From a checkpoint of a small image captioner: encoder num experts 8.
Rows from block 3 of the image encoder of a small image captioner, named by matrix and row number. Rows with one number within an expert belong to one neuron, the router's apart. Each number is 200 + 30 x the weight over its row's rms, rounded and kept within 0 to 999. All counts start at 0.
After each expert's rows are labels from the 100 images, of 14848, where the router gives the expert most weight on average: "strongest on" is what is common among them. Only what is clearly more common there than usual is listed. The data: made-up waving flags.
# router: router (encoder.blocks.3.mlp.router.weight, 8x128), inputs 0-127
# up: expert up (encoder.blocks.3.mlp.up, 8x128x128), inputs 0-127
# down: expert down (encoder.blocks.3.mlp.down, 8x128x128, transposed), outputs 0-127

# expert 7
router.7,183,183,213,183,250,247,190,222,187,208,218,186,186,166,226,208,237,179,175,190,187,190,117,195,233,210,218,170,218,203,181,148,171,253,214,180,235,209,181,232,197,193,216,165,174,176,212,104,197,173,206,183,208,198,232,245,215,182,208,189,200,168,176,268,184,204,199,237,195,204,223,135,160,213,196,212,227,170,165,203,244,267,186,240,216,255,220,217,227,219,223,203,184,179,216,219,189,287,186,177,200,138,237,209,238,186,252,179,172,160,224,194,210,163,194,211,144,150,190,232,220,173,200,211,194,200,222,153
up.0,191,194,223,108,184,220,272,214,184,193,224,173,193,169,152,174,254,197,222,205,190,201,210,192,213,206,212,161,193,259,236,144,246,192,235,196,159,172,172,229,112,231,189,242,249,214,232,204,183,184,226,232,188,229,189,230,171,175,211,116,241,212,178,145,188,191,252,236,196,204,185,187,193,217,207,255,216,206,220,218,188,253,187,195,172,194,243,220,192,172,175,208,218,245,206,182,186,199,204,208,190,136,179,202,184,164,223,199,185,206,190,191,177,193,200,200,188,202,209,235,227,225,284,205,220,248,168,197
down.0,247,192,226,243,209,228,200,209,184,213,176,164,218,184,185,233,204,231,213,179,233,155,179,218,158,220,235,240,197,166,162,191,240,170,182,197,177,213,218,193,217,178,249,180,193,170,224,165,239,206,162,180,201,185,215,126,226,218,236,266,209,177,189,210,167,205,216,167,191,218,181,195,168,177,237,217,234,221,225,181,207,179,249,243,207,150,231,202,208,227,203,203,193,258,273,204,157,172,149,203,189,214,153,189,251,191,177,177,223,210,190,135,186,174,182,178,145,219,169,263,156,235,131,197,143,219,212,210
up.1,239,178,174,225,212,209,203,180,147,194,242,269,240,194,207,184,206,154,177,205,256,208,202,204,204,228,269,191,178,170,162,234,156,194,196,239,166,157,203,187,218,169,178,242,181,247,231,209,150,228,224,247,237,201,174,225,170,180,153,210,212,230,210,178,248,264,223,142,204,157,162,225,222,200,134,183,192,224,234,214,217,191,229,166,175,210,211,179,201,168,152,209,216,213,245,217,201,168,236,259,153,227,186,202,181,214,164,162,229,196,200,235,169,175,210,210,202,188,174,172,172,196,247,179,224,193,190,261
down.1,246,142,213,241,201,276,166,235,136,166,186,146,236,172,201,195,249,253,231,203,208,228,148,175,219,155,215,168,212,256,179,210,227,202,185,146,214,193,193,204,177,213,189,218,162,227,182,226,214,224,217,278,159,193,210,189,247,147,200,206,212,194,161,199,174,132,233,220,209,174,151,175,203,196,174,194,179,187,189,208,176,226,223,204,203,229,221,191,235,229,225,175,208,255,259,187,217,244,164,184,189,198,177,182,196,194,210,205,155,167,227,231,210,254,190,161,160,205,214,193,241,185,183,151,185,222,198,192
up.2,220,172,225,204,213,147,162,170,246,225,253,236,245,171,197,203,139,187,194,197,193,229,258,270,185,111,218,181,226,218,202,174,233,222,210,202,176,212,169,221,187,158,173,217,163,187,261,216,185,203,228,225,204,178,157,262,186,245,192,180,182,280,144,207,216,226,198,188,231,215,237,233,202,236,173,187,187,180,203,208,166,182,223,170,219,199,230,206,200,210,185,166,184,212,166,168,194,194,195,180,233,191,178,253,215,240,215,184,153,190,160,144,210,191,184,194,216,163,260,241,196,199,157,184,232,190,231,214
down.2,179,224,153,233,203,218,212,149,201,129,180,211,176,173,217,179,233,171,210,234,189,178,248,232,168,260,210,188,225,146,233,164,211,180,149,172,209,185,181,197,233,212,154,234,219,236,182,196,221,152,167,220,172,168,192,224,198,156,185,164,193,232,193,179,194,207,228,221,212,225,143,215,213,181,169,167,217,240,193,210,187,180,170,222,171,154,158,169,185,147,163,207,228,185,238,215,230,200,224,186,230,238,232,176,126,202,218,207,203,212,225,200,189,178,271,231,244,237,183,182,221,210,227,211,277,141,170,190
strongest on: many stripes

# expert 6
router.6,210,182,180,191,166,193,140,210,202,213,208,196,159,261,178,177,164,208,209,156,236,221,197,186,142,138,148,201,180,192,223,212,205,178,194,215,215,262,212,186,181,243,194,225,205,193,203,271,202,208,165,185,220,165,204,165,233,201,225,208,196,191,186,224,165,187,203,132,209,227,214,238,234,202,254,243,181,253,259,202,186,154,186,210,283,161,172,199,236,161,210,199,182,205,188,176,157,237,158,191,134,236,179,194,220,271,219,185,230,238,170,202,176,209,174,184,186,172,216,160,232,166,218,165,183,214,207,213
up.0,212,241,254,223,219,178,183,208,239,210,203,167,199,203,172,170,203,227,189,301,141,210,249,215,142,156,211,174,207,181,198,204,191,200,167,208,182,227,164,208,186,213,208,189,220,191,211,192,168,204,241,193,188,241,171,220,195,204,136,264,198,192,195,128,209,201,195,232,225,204,190,237,227,198,162,233,244,153,154,195,195,203,224,212,182,192,227,222,194,191,165,270,239,175,176,189,176,140,214,179,216,191,226,182,176,236,193,206,213,216,221,151,211,177,188,234,275,203,183,215,215,234,199,211,199,126,153,258
down.0,235,247,196,199,186,220,194,193,178,238,185,194,167,239,178,186,251,171,182,200,206,253,162,164,211,158,235,238,189,202,176,278,197,218,277,258,152,159,189,172,160,218,238,171,168,212,189,166,211,238,229,219,217,214,205,206,211,215,204,227,186,170,203,229,259,213,190,205,219,202,175,240,214,234,161,155,207,175,181,173,235,173,182,144,203,182,221,205,181,254,192,223,243,170,195,202,121,212,175,207,216,213,141,203,163,173,192,208,234,179,199,198,216,210,208,260,216,165,207,171,175,184,136,212,159,226,234,241
up.1,216,177,199,148,202,203,267,162,217,216,164,241,196,201,183,262,220,226,159,157,230,209,242,209,294,187,230,188,188,201,181,253,183,235,238,175,159,193,200,200,172,209,245,189,248,194,163,159,165,198,226,238,198,187,185,233,167,207,151,199,195,216,208,163,216,211,225,151,139,131,175,186,169,222,197,204,214,182,131,239,173,232,205,175,168,270,240,258,186,198,171,213,166,165,224,224,211,200,206,203,183,239,202,203,222,168,195,177,194,223,225,228,198,239,190,215,190,222,170,205,205,176,190,196,261,196,214,183
down.1,264,278,229,230,268,183,138,182,213,195,185,204,198,194,225,186,152,226,161,178,202,173,182,189,230,190,178,215,225,175,161,218,191,240,185,187,207,198,199,196,248,250,218,189,181,200,234,184,197,182,197,235,191,182,176,200,237,158,211,196,160,165,222,172,204,255,230,144,201,189,209,202,195,166,140,154,191,236,184,227,245,211,223,218,215,175,160,180,225,156,202,251,190,165,179,193,211,176,197,137,215,204,232,221,211,183,218,209,207,155,174,190,245,144,241,157,225,192,185,181,240,182,196,151,278,204,254,215
up.2,173,215,244,251,207,195,237,187,230,169,263,237,188,190,231,199,214,187,182,168,211,138,231,210,225,212,216,274,202,183,171,188,210,200,163,206,196,194,221,199,230,183,188,187,185,223,170,196,235,202,185,206,186,190,202,202,181,218,170,176,232,208,233,195,176,299,184,176,182,164,206,199,202,158,169,247,170,223,199,187,194,241,247,170,154,209,224,192,185,143,195,221,155,229,191,221,174,148,223,208,184,227,175,239,233,151,185,183,248,223,238,178,233,127,185,184,153,260,190,214,162,145,199,203,207,164,193,269
down.2,214,174,222,215,190,168,174,245,186,220,221,214,176,194,181,148,141,173,160,156,206,190,212,233,189,218,194,189,213,181,228,199,243,231,236,191,143,186,255,199,188,236,214,252,155,198,199,228,166,175,152,224,167,170,163,234,216,149,205,237,207,171,203,174,190,245,163,209,184,212,183,221,233,255,245,224,150,234,222,207,235,210,164,215,221,203,206,200,216,179,223,164,190,193,196,143,206,252,231,217,207,173,202,167,256,190,217,239,208,255,203,172,213,168,205,169,149,212,238,126,215,175,153,132,225,208,199,171
strongest on: emblem: no emblem; teal; plain field

# expert 2
router.2,143,196,256,194,206,214,161,173,190,159,225,177,235,204,194,205,237,186,201,243,193,207,195,140,117,130,200,211,193,233,178,239,196,183,173,166,224,180,238,196,194,169,175,219,169,197,229,164,224,217,236,221,205,239,220,210,179,209,167,229,230,209,201,214,202,240,164,231,179,193,251,184,194,185,163,170,228,142,204,205,162,170,194,151,235,206,197,185,137,220,182,214,198,216,216,251,202,195,244,192,243,216,203,195,159,295,193,221,255,180,208,226,174,223,210,196,204,237,177,202,228,231,207,147,165,205,194,271
up.0,222,237,203,225,218,225,174,225,204,153,182,183,200,189,257,247,265,212,166,196,250,111,156,205,216,211,176,216,190,155,220,213,145,216,208,270,183,186,175,180,187,192,231,178,217,199,234,186,217,229,233,214,215,240,240,161,180,191,227,161,182,179,234,167,270,232,253,231,243,204,159,201,185,191,148,215,210,204,203,189,219,200,215,239,207,174,193,232,203,230,184,171,236,184,224,175,222,162,185,223,182,196,169,209,181,212,186,195,256,165,169,167,167,139,149,198,173,211,178,207,156,240,216,219,203,159,250,217
down.0,206,254,201,219,251,203,217,225,224,152,215,229,218,233,253,231,228,197,251,219,158,136,175,204,216,175,138,213,251,183,181,173,158,212,181,260,229,191,176,198,181,227,198,147,205,162,199,175,182,146,195,180,265,168,205,147,216,227,174,179,157,184,277,184,223,246,182,243,207,208,175,147,183,190,148,220,218,186,174,213,196,141,187,186,176,169,214,202,223,232,219,215,194,186,220,198,236,168,205,192,240,231,213,248,201,203,203,223,243,159,211,193,230,153,175,195,182,241,143,177,188,186,221,214,223,207,217,216
up.1,181,261,159,222,203,218,244,239,230,145,172,212,157,205,251,194,207,154,229,192,221,113,193,224,225,267,193,205,219,209,149,190,165,208,228,239,229,167,182,157,219,252,205,179,211,213,193,171,269,237,189,183,208,199,218,193,178,237,205,176,223,206,199,201,229,214,215,251,191,169,160,190,162,182,223,174,209,192,181,175,186,178,182,175,147,209,233,219,155,175,204,194,228,191,220,191,214,201,254,179,192,150,150,212,198,147,233,223,242,139,188,193,217,208,180,260,191,240,202,194,159,179,204,250,182,174,241,220
down.1,167,189,202,179,162,235,218,266,198,182,157,211,211,214,171,268,169,162,196,177,202,205,260,204,223,207,178,231,250,195,216,193,245,114,174,224,180,216,206,247,204,160,179,205,141,221,180,214,231,136,189,161,188,196,217,206,196,213,211,189,168,213,191,227,190,230,230,216,255,204,218,181,239,192,173,235,205,232,245,197,236,219,156,198,165,215,192,210,265,207,181,216,211,192,213,185,183,193,204,209,239,139,185,159,184,169,205,235,151,199,192,176,266,188,243,192,202,209,182,187,173,145,196,207,268,188,251,149
up.2,156,200,210,182,240,179,266,192,241,205,201,196,221,179,187,171,197,182,157,194,253,249,185,186,160,209,230,203,199,167,176,170,224,138,169,206,210,248,216,209,223,219,165,209,168,158,221,199,230,175,216,159,208,173,203,232,185,207,239,207,212,183,214,274,240,207,226,218,216,186,220,237,233,220,207,140,153,185,208,211,243,239,195,257,146,215,208,180,193,182,182,154,214,213,205,198,152,224,194,173,149,106,201,153,198,150,183,212,162,216,205,219,213,158,225,191,191,239,244,202,211,173,231,176,259,192,218,157
down.2,196,168,247,195,147,216,204,160,181,129,190,271,210,213,211,209,249,259,192,201,184,206,199,229,210,201,207,156,249,181,180,245,212,191,225,180,199,238,200,222,208,148,185,165,224,233,214,219,163,209,244,228,162,217,184,163,159,156,152,135,227,210,217,178,213,190,204,238,238,145,171,238,229,190,164,205,203,247,201,273,195,210,167,186,177,226,199,186,159,215,176,198,205,191,194,238,199,186,272,175,167,214,183,207,174,185,224,248,225,158,215,154,250,196,238,188,184,223,190,165,236,199,206,199,158,166,164,213
strongest on: blue

# expert 4
router.4,191,242,197,184,210,177,257,164,231,195,194,204,186,228,208,135,165,240,217,200,139,257,234,197,193,249,173,244,203,171,192,209,225,144,196,193,223,190,206,200,192,212,242,155,245,205,181,232,167,247,161,126,195,198,231,200,221,243,221,190,169,218,264,162,214,179,158,150,186,214,194,248,205,166,215,197,190,247,168,248,199,203,177,211,152,197,168,219,168,203,219,248,199,186,174,203,169,108,209,193,188,252,163,206,170,151,170,198,188,242,207,185,228,190,241,217,225,252,211,205,201,189,200,211,190,232,195,193
up.0,198,193,178,163,202,206,211,179,183,189,240,250,231,202,217,228,182,161,170,189,183,222,261,189,175,148,263,186,218,182,209,200,235,173,163,227,203,207,188,178,241,117,216,220,186,203,226,208,159,148,176,173,196,210,201,226,151,226,177,199,171,220,187,168,201,219,164,192,180,154,219,177,253,207,152,232,237,209,199,225,185,176,175,168,183,185,239,214,192,258,167,249,214,244,202,248,197,182,261,227,214,232,221,179,210,218,162,174,194,220,267,186,250,212,226,214,245,188,176,167,209,197,181,155,234,144,259,242
down.0,206,186,223,195,206,245,253,192,190,207,223,193,158,193,191,211,243,212,180,236,166,228,175,232,217,232,307,189,228,197,211,234,211,233,183,178,232,182,201,230,198,170,195,229,217,218,270,123,204,175,236,218,219,255,214,240,181,180,181,194,143,172,161,217,146,190,228,173,213,202,203,191,218,176,149,193,245,165,193,192,245,219,205,195,159,207,200,199,190,191,129,246,235,176,209,207,166,194,171,210,192,198,230,180,193,154,214,155,157,188,233,146,207,151,195,215,163,170,190,255,198,233,247,230,190,169,195,209
up.1,159,182,218,202,228,230,200,166,216,220,167,172,240,211,252,183,189,212,171,217,256,194,218,193,209,186,203,214,221,178,156,164,189,251,176,227,110,253,217,145,239,231,154,185,228,188,180,161,234,195,206,203,224,178,197,217,168,205,156,130,184,122,180,221,204,258,265,186,186,242,191,211,222,187,202,207,229,221,199,250,228,157,210,220,202,201,229,208,196,139,194,186,185,181,184,213,149,204,210,204,140,195,174,181,208,211,207,228,203,159,223,174,219,159,260,162,225,208,185,196,202,195,225,161,249,159,216,179
down.1,191,149,187,222,174,224,207,171,206,248,157,210,206,221,215,239,217,158,216,173,253,150,175,186,240,187,218,180,212,221,210,168,178,276,193,194,179,194,208,171,223,207,178,224,177,204,150,160,224,170,205,230,232,177,168,150,172,191,203,243,203,163,152,208,202,186,209,220,137,186,189,161,185,267,272,218,222,187,237,192,214,185,193,207,221,216,272,221,192,200,255,160,146,248,238,174,210,243,180,203,180,167,212,189,277,203,190,191,209,177,183,217,198,190,231,172,155,217,153,185,218,234,216,226,229,174,171,160
up.2,232,185,181,223,235,192,182,227,202,142,171,210,173,176,187,210,219,206,171,169,270,159,170,155,188,202,205,219,170,190,213,196,169,136,228,208,224,219,245,227,221,146,222,174,184,171,181,205,190,200,200,199,206,229,230,225,154,215,243,237,200,218,199,232,217,180,187,185,168,168,169,176,208,225,214,157,163,187,190,156,184,235,199,209,178,243,205,208,196,239,162,193,183,192,220,285,259,239,254,197,166,212,172,185,248,209,172,192,239,201,218,227,217,207,153,227,183,211,248,205,142,146,159,175,152,152,272,209
down.2,233,184,223,180,153,191,196,213,212,174,201,208,230,202,192,254,162,193,191,236,188,208,235,179,221,242,141,210,224,255,226,183,218,174,190,199,213,219,207,284,212,176,283,194,172,208,215,227,172,190,177,199,227,205,177,162,183,215,274,203,171,259,153,175,167,162,208,212,209,201,183,211,146,159,192,182,167,166,171,167,225,210,219,189,207,158,154,166,245,204,270,211,183,164,196,187,186,239,171,152,238,213,244,176,237,179,186,167,206,211,191,217,173,178,164,225,204,241,196,140,210,147,211,200,234,162,210,179
strongest on: orange; plain field; corner square

# expert 0
router.0,215,188,195,216,198,170,179,214,230,209,187,191,220,192,252,235,170,263,216,227,228,186,205,245,269,232,197,204,137,162,176,180,194,220,220,227,161,69,192,175,207,205,208,252,215,177,214,227,231,186,239,227,216,225,157,178,197,215,195,189,251,212,206,191,235,206,251,176,223,201,204,236,212,190,199,213,208,197,206,204,205,174,231,232,212,186,249,193,194,206,222,150,211,189,243,194,229,133,188,246,195,187,213,288,201,147,229,192,196,189,181,212,160,247,196,171,172,140,180,199,165,216,195,178,237,211,222,207
up.0,214,196,200,192,192,204,236,224,134,225,217,217,190,209,181,185,234,210,180,161,214,143,199,187,208,206,164,178,214,237,226,227,230,165,163,244,219,230,229,191,182,205,214,206,200,248,233,240,202,243,211,237,201,253,205,183,184,125,189,167,246,247,179,134,207,184,217,217,237,222,210,184,219,150,182,216,220,198,251,148,166,195,144,153,180,205,225,133,191,203,202,220,177,240,216,175,153,219,193,236,178,191,159,182,214,192,123,179,173,192,212,198,188,195,110,205,153,209,185,182,204,228,245,211,203,206,183,256
down.0,200,197,176,225,150,202,251,179,216,165,244,239,201,243,182,179,213,158,183,197,159,170,167,222,190,227,166,188,190,198,207,203,165,205,179,186,289,175,185,219,243,210,153,209,241,214,203,235,194,214,233,208,215,169,141,195,221,185,183,164,187,224,190,110,205,205,147,221,170,171,211,158,199,179,207,203,185,224,179,201,225,222,258,201,183,164,169,205,184,165,184,239,171,264,179,185,211,227,203,231,192,227,259,255,258,213,204,146,213,172,220,189,220,208,168,194,188,185,200,231,203,230,222,287,174,229,162,210
up.1,186,222,199,221,195,202,222,229,210,175,193,204,174,204,207,191,264,182,180,180,195,146,217,157,213,173,188,231,159,213,140,233,203,158,214,190,200,254,245,236,237,214,222,156,198,205,178,195,205,202,231,188,178,161,197,227,136,217,221,168,185,148,211,180,190,201,222,201,174,146,226,164,219,161,150,210,175,225,165,164,217,246,183,189,222,242,185,190,157,159,135,165,182,210,228,204,201,250,246,218,186,218,194,140,200,229,174,218,258,231,173,247,234,208,224,218,188,287,222,174,175,205,150,246,213,171,192,232
down.1,289,213,215,230,224,189,230,176,206,205,204,212,196,179,216,178,152,211,188,178,166,236,228,239,131,223,193,175,251,229,175,219,192,212,212,211,181,230,169,147,220,163,173,242,215,207,232,191,225,230,185,186,197,193,166,199,223,185,165,199,200,191,181,223,229,207,222,210,237,183,215,233,193,176,180,139,203,153,240,219,182,136,226,218,202,167,149,161,223,195,187,201,241,184,154,223,257,196,247,165,234,140,232,216,180,143,209,217,157,158,217,220,265,165,244,191,249,189,204,213,172,192,201,174,246,165,199,236
up.2,238,166,170,168,197,161,235,215,211,215,225,170,201,218,149,229,182,138,216,176,168,218,274,171,230,176,179,208,171,218,179,194,255,204,184,166,231,232,165,203,212,235,247,164,186,168,174,191,188,222,165,160,194,143,188,223,147,208,209,196,203,233,184,163,166,162,140,215,170,149,185,170,185,220,239,175,186,164,164,228,181,233,173,188,201,206,216,220,171,266,201,166,175,198,183,199,205,214,240,255,246,210,217,166,219,216,165,184,229,225,228,201,254,255,234,207,220,189,204,144,186,165,175,246,189,232,202,235
down.2,231,219,227,223,240,179,138,204,164,186,128,235,168,145,164,198,182,209,179,193,221,206,212,229,222,158,223,181,207,206,228,249,239,198,233,231,128,217,188,161,183,146,258,210,188,231,227,211,214,160,170,243,219,205,229,187,191,106,246,216,217,200,203,204,237,199,259,182,245,207,189,269,172,217,175,152,153,198,240,207,225,154,198,190,183,198,197,184,199,234,209,185,243,193,212,169,238,146,200,169,199,191,176,182,169,223,191,232,164,202,219,186,216,154,212,219,224,211,213,177,182,205,170,215,226,188,244,223
strongest on: red; purple

# expert 5
router.5,188,214,191,209,178,161,140,213,213,207,205,185,189,170,193,210,170,169,202,232,188,194,234,180,217,259,175,171,214,238,191,219,192,236,199,188,197,271,206,169,183,217,177,175,215,243,158,207,185,174,179,229,179,208,174,212,194,199,156,213,149,235,205,171,182,222,182,253,197,192,177,206,192,213,215,167,188,185,200,177,202,226,201,158,191,203,175,184,190,195,223,195,196,205,127,185,216,225,202,155,231,151,202,119,209,335,188,261,232,175,168,168,225,156,185,185,263,255,183,185,201,213,199,272,205,178,210,205
up.0,198,172,255,243,190,175,215,173,213,159,278,180,180,156,256,142,215,240,212,208,208,137,192,183,214,223,205,198,139,241,167,187,180,198,206,181,234,153,240,193,214,198,210,194,220,193,224,218,216,195,199,232,170,183,235,275,182,187,169,186,240,207,200,213,178,150,235,193,154,191,136,195,190,227,209,144,173,212,185,212,168,219,249,157,175,232,243,148,161,167,185,221,202,210,230,264,239,198,171,166,159,217,202,204,224,186,223,209,230,174,186,241,202,215,225,201,169,243,223,226,197,176,221,194,147,184,227,190
down.0,170,125,245,199,199,205,182,228,171,178,227,202,224,154,261,200,177,247,257,200,210,202,180,170,188,242,134,212,233,225,181,148,189,182,170,213,194,197,190,205,223,206,245,222,225,153,205,176,199,211,182,221,193,184,237,135,228,246,204,139,217,230,197,212,166,151,243,192,163,207,187,192,168,231,170,247,199,161,243,231,194,186,197,168,219,181,214,150,201,167,219,172,171,207,260,238,211,202,197,216,145,171,215,207,217,215,260,178,223,180,187,212,144,158,190,249,182,244,204,186,211,225,199,184,148,187,152,202
up.1,210,212,252,233,197,189,204,205,196,223,225,209,174,160,245,167,213,234,146,143,216,159,185,230,233,209,184,162,142,175,172,154,225,195,250,247,165,196,196,206,256,161,179,179,180,227,241,211,195,241,244,234,187,206,150,270,202,183,178,188,191,206,203,151,228,225,237,221,169,170,170,240,185,225,160,182,178,227,186,198,241,224,217,172,210,216,291,148,176,197,143,164,162,230,238,153,181,177,173,220,164,196,211,202,200,187,203,183,200,235,160,217,216,200,203,168,186,237,196,236,221,230,201,242,193,183,204,232
down.1,191,177,207,177,172,166,193,168,226,207,198,195,206,156,238,184,179,241,200,191,212,183,189,188,190,206,153,166,249,229,216,208,247,193,219,184,218,182,195,215,219,234,178,202,149,267,165,214,127,191,199,178,156,190,220,220,157,232,147,237,235,243,236,216,169,216,242,270,154,224,112,146,179,222,229,227,256,193,223,222,164,241,181,209,225,214,231,179,243,179,166,151,212,184,185,182,195,232,206,250,175,200,152,211,211,235,221,135,189,237,200,183,199,188,182,166,220,177,236,197,205,222,214,186,209,164,195,170
up.2,195,160,204,195,198,236,246,225,139,220,203,190,203,274,201,202,236,167,220,183,231,210,186,158,166,194,189,242,224,155,184,183,197,183,179,197,173,233,237,225,246,217,212,220,190,211,223,176,220,257,191,189,209,124,241,180,156,137,223,223,221,162,168,218,215,228,176,108,208,195,196,241,249,221,211,167,199,225,246,204,203,181,166,241,190,202,183,164,218,174,191,228,254,184,204,207,189,193,222,210,177,189,186,172,163,132,183,192,235,221,217,209,156,170,239,199,194,274,195,175,175,169,189,152,225,180,164,214
down.2,206,258,141,168,180,244,190,222,168,153,151,212,197,201,202,195,226,195,183,196,228,191,211,185,224,264,204,166,171,151,244,171,190,172,214,174,181,166,186,219,219,199,118,236,192,298,203,258,183,209,208,213,178,167,174,257,178,149,190,222,229,222,237,140,212,202,181,194,240,172,158,236,245,181,158,179,223,223,202,222,167,208,201,201,153,198,196,212,207,204,191,225,245,167,178,200,254,161,175,184,230,235,196,203,158,158,174,186,263,204,206,221,196,212,214,171,222,207,190,177,213,165,192,192,239,183,220,222
strongest on: black; green; plain field

# expert 3
router.3,231,177,165,238,195,198,284,191,177,246,173,237,271,180,152,234,194,176,202,174,203,150,209,225,188,153,172,178,212,238,240,227,214,194,183,194,167,263,217,188,225,193,164,243,174,211,174,228,176,183,198,257,215,181,158,156,205,180,204,234,198,189,206,192,178,193,186,240,231,229,183,131,192,215,206,186,197,173,247,143,154,177,215,197,157,198,203,176,260,205,178,176,178,219,218,156,225,210,223,228,234,246,224,194,247,149,160,210,173,234,190,249,213,224,179,171,210,229,190,202,209,255,162,187,204,206,159,216
up.0,109,260,180,175,239,198,169,172,192,181,188,220,168,185,244,191,227,157,289,193,237,183,174,166,196,206,183,212,193,214,221,184,210,149,204,239,257,168,215,172,227,217,148,168,167,226,136,231,208,148,184,207,179,249,219,182,210,201,239,197,190,198,211,221,228,229,187,239,213,199,181,179,188,153,210,193,174,196,226,196,242,258,181,195,186,208,188,235,209,239,212,160,198,198,174,206,228,228,185,144,183,183,225,252,203,221,158,222,226,182,198,238,243,177,161,140,208,223,167,206,191,154,226,214,177,217,250,191
down.0,205,222,252,130,205,203,188,216,183,207,148,211,193,221,169,241,166,217,194,194,245,211,184,189,261,159,261,194,223,160,202,210,243,208,236,140,198,209,182,191,217,146,193,158,175,213,197,192,241,149,198,246,208,243,202,251,206,189,225,182,208,261,199,232,148,265,195,140,195,179,187,209,201,168,176,199,179,234,204,212,191,186,159,171,201,176,204,213,189,199,197,244,173,125,213,257,179,192,184,193,231,182,188,221,193,168,262,220,248,198,200,180,130,209,218,188,213,233,223,183,206,150,167,187,199,221,229,236
up.1,205,204,203,204,199,196,137,217,175,159,232,176,205,180,195,190,258,220,223,170,203,187,219,203,237,167,226,232,147,209,194,178,227,199,183,215,189,69,197,171,244,238,182,220,222,186,179,186,209,181,183,216,204,152,193,206,210,126,135,178,219,171,229,182,209,181,215,258,196,214,186,195,211,167,192,223,199,163,169,217,261,222,258,176,244,204,237,183,188,204,218,213,207,206,240,196,224,215,184,242,170,207,219,246,217,233,180,199,251,189,251,184,250,204,240,176,190,136,166,181,200,158,236,171,217,215,213,229
down.1,191,182,210,168,143,195,189,161,153,175,217,167,234,202,154,167,235,248,241,214,185,222,207,203,242,204,259,215,201,214,195,205,233,199,187,172,202,125,257,231,191,141,180,203,181,202,186,228,198,219,213,177,173,178,172,241,198,169,171,151,224,214,250,163,182,175,179,210,187,253,212,190,189,126,168,220,235,224,212,206,202,201,237,119,220,190,202,149,189,182,222,228,219,280,173,221,218,159,218,229,236,249,224,234,169,228,227,208,211,209,209,202,156,178,198,177,197,163,202,187,213,207,206,211,166,265,188,231
up.2,196,182,186,198,214,226,187,227,151,213,261,234,208,153,167,128,204,184,209,210,201,239,197,185,179,209,196,174,182,212,181,165,232,182,242,222,182,193,207,223,249,257,197,253,259,203,234,210,185,226,195,237,200,171,145,199,197,196,226,167,138,143,171,147,185,161,226,204,227,228,246,213,196,213,195,176,138,142,193,186,302,216,207,205,223,192,200,159,229,181,127,180,189,215,199,174,208,207,239,202,162,171,255,178,193,207,208,190,191,222,168,221,197,189,232,235,224,182,224,186,223,175,228,223,179,195,166,241
down.2,223,207,182,181,205,207,245,192,171,133,226,201,174,198,255,160,172,248,205,202,179,235,182,175,232,171,225,230,180,170,171,204,244,179,204,171,232,227,213,151,188,210,222,232,193,205,212,209,188,155,217,213,201,165,199,243,227,195,215,172,195,177,265,211,199,231,211,209,179,178,218,231,212,147,179,157,145,188,186,232,288,247,191,190,180,196,127,162,193,236,151,162,203,169,140,200,193,231,204,243,200,209,202,204,164,175,211,213,178,167,243,146,219,197,244,199,262,209,219,194,196,160,195,222,189,279,207,199
strongest on: yellow; plain field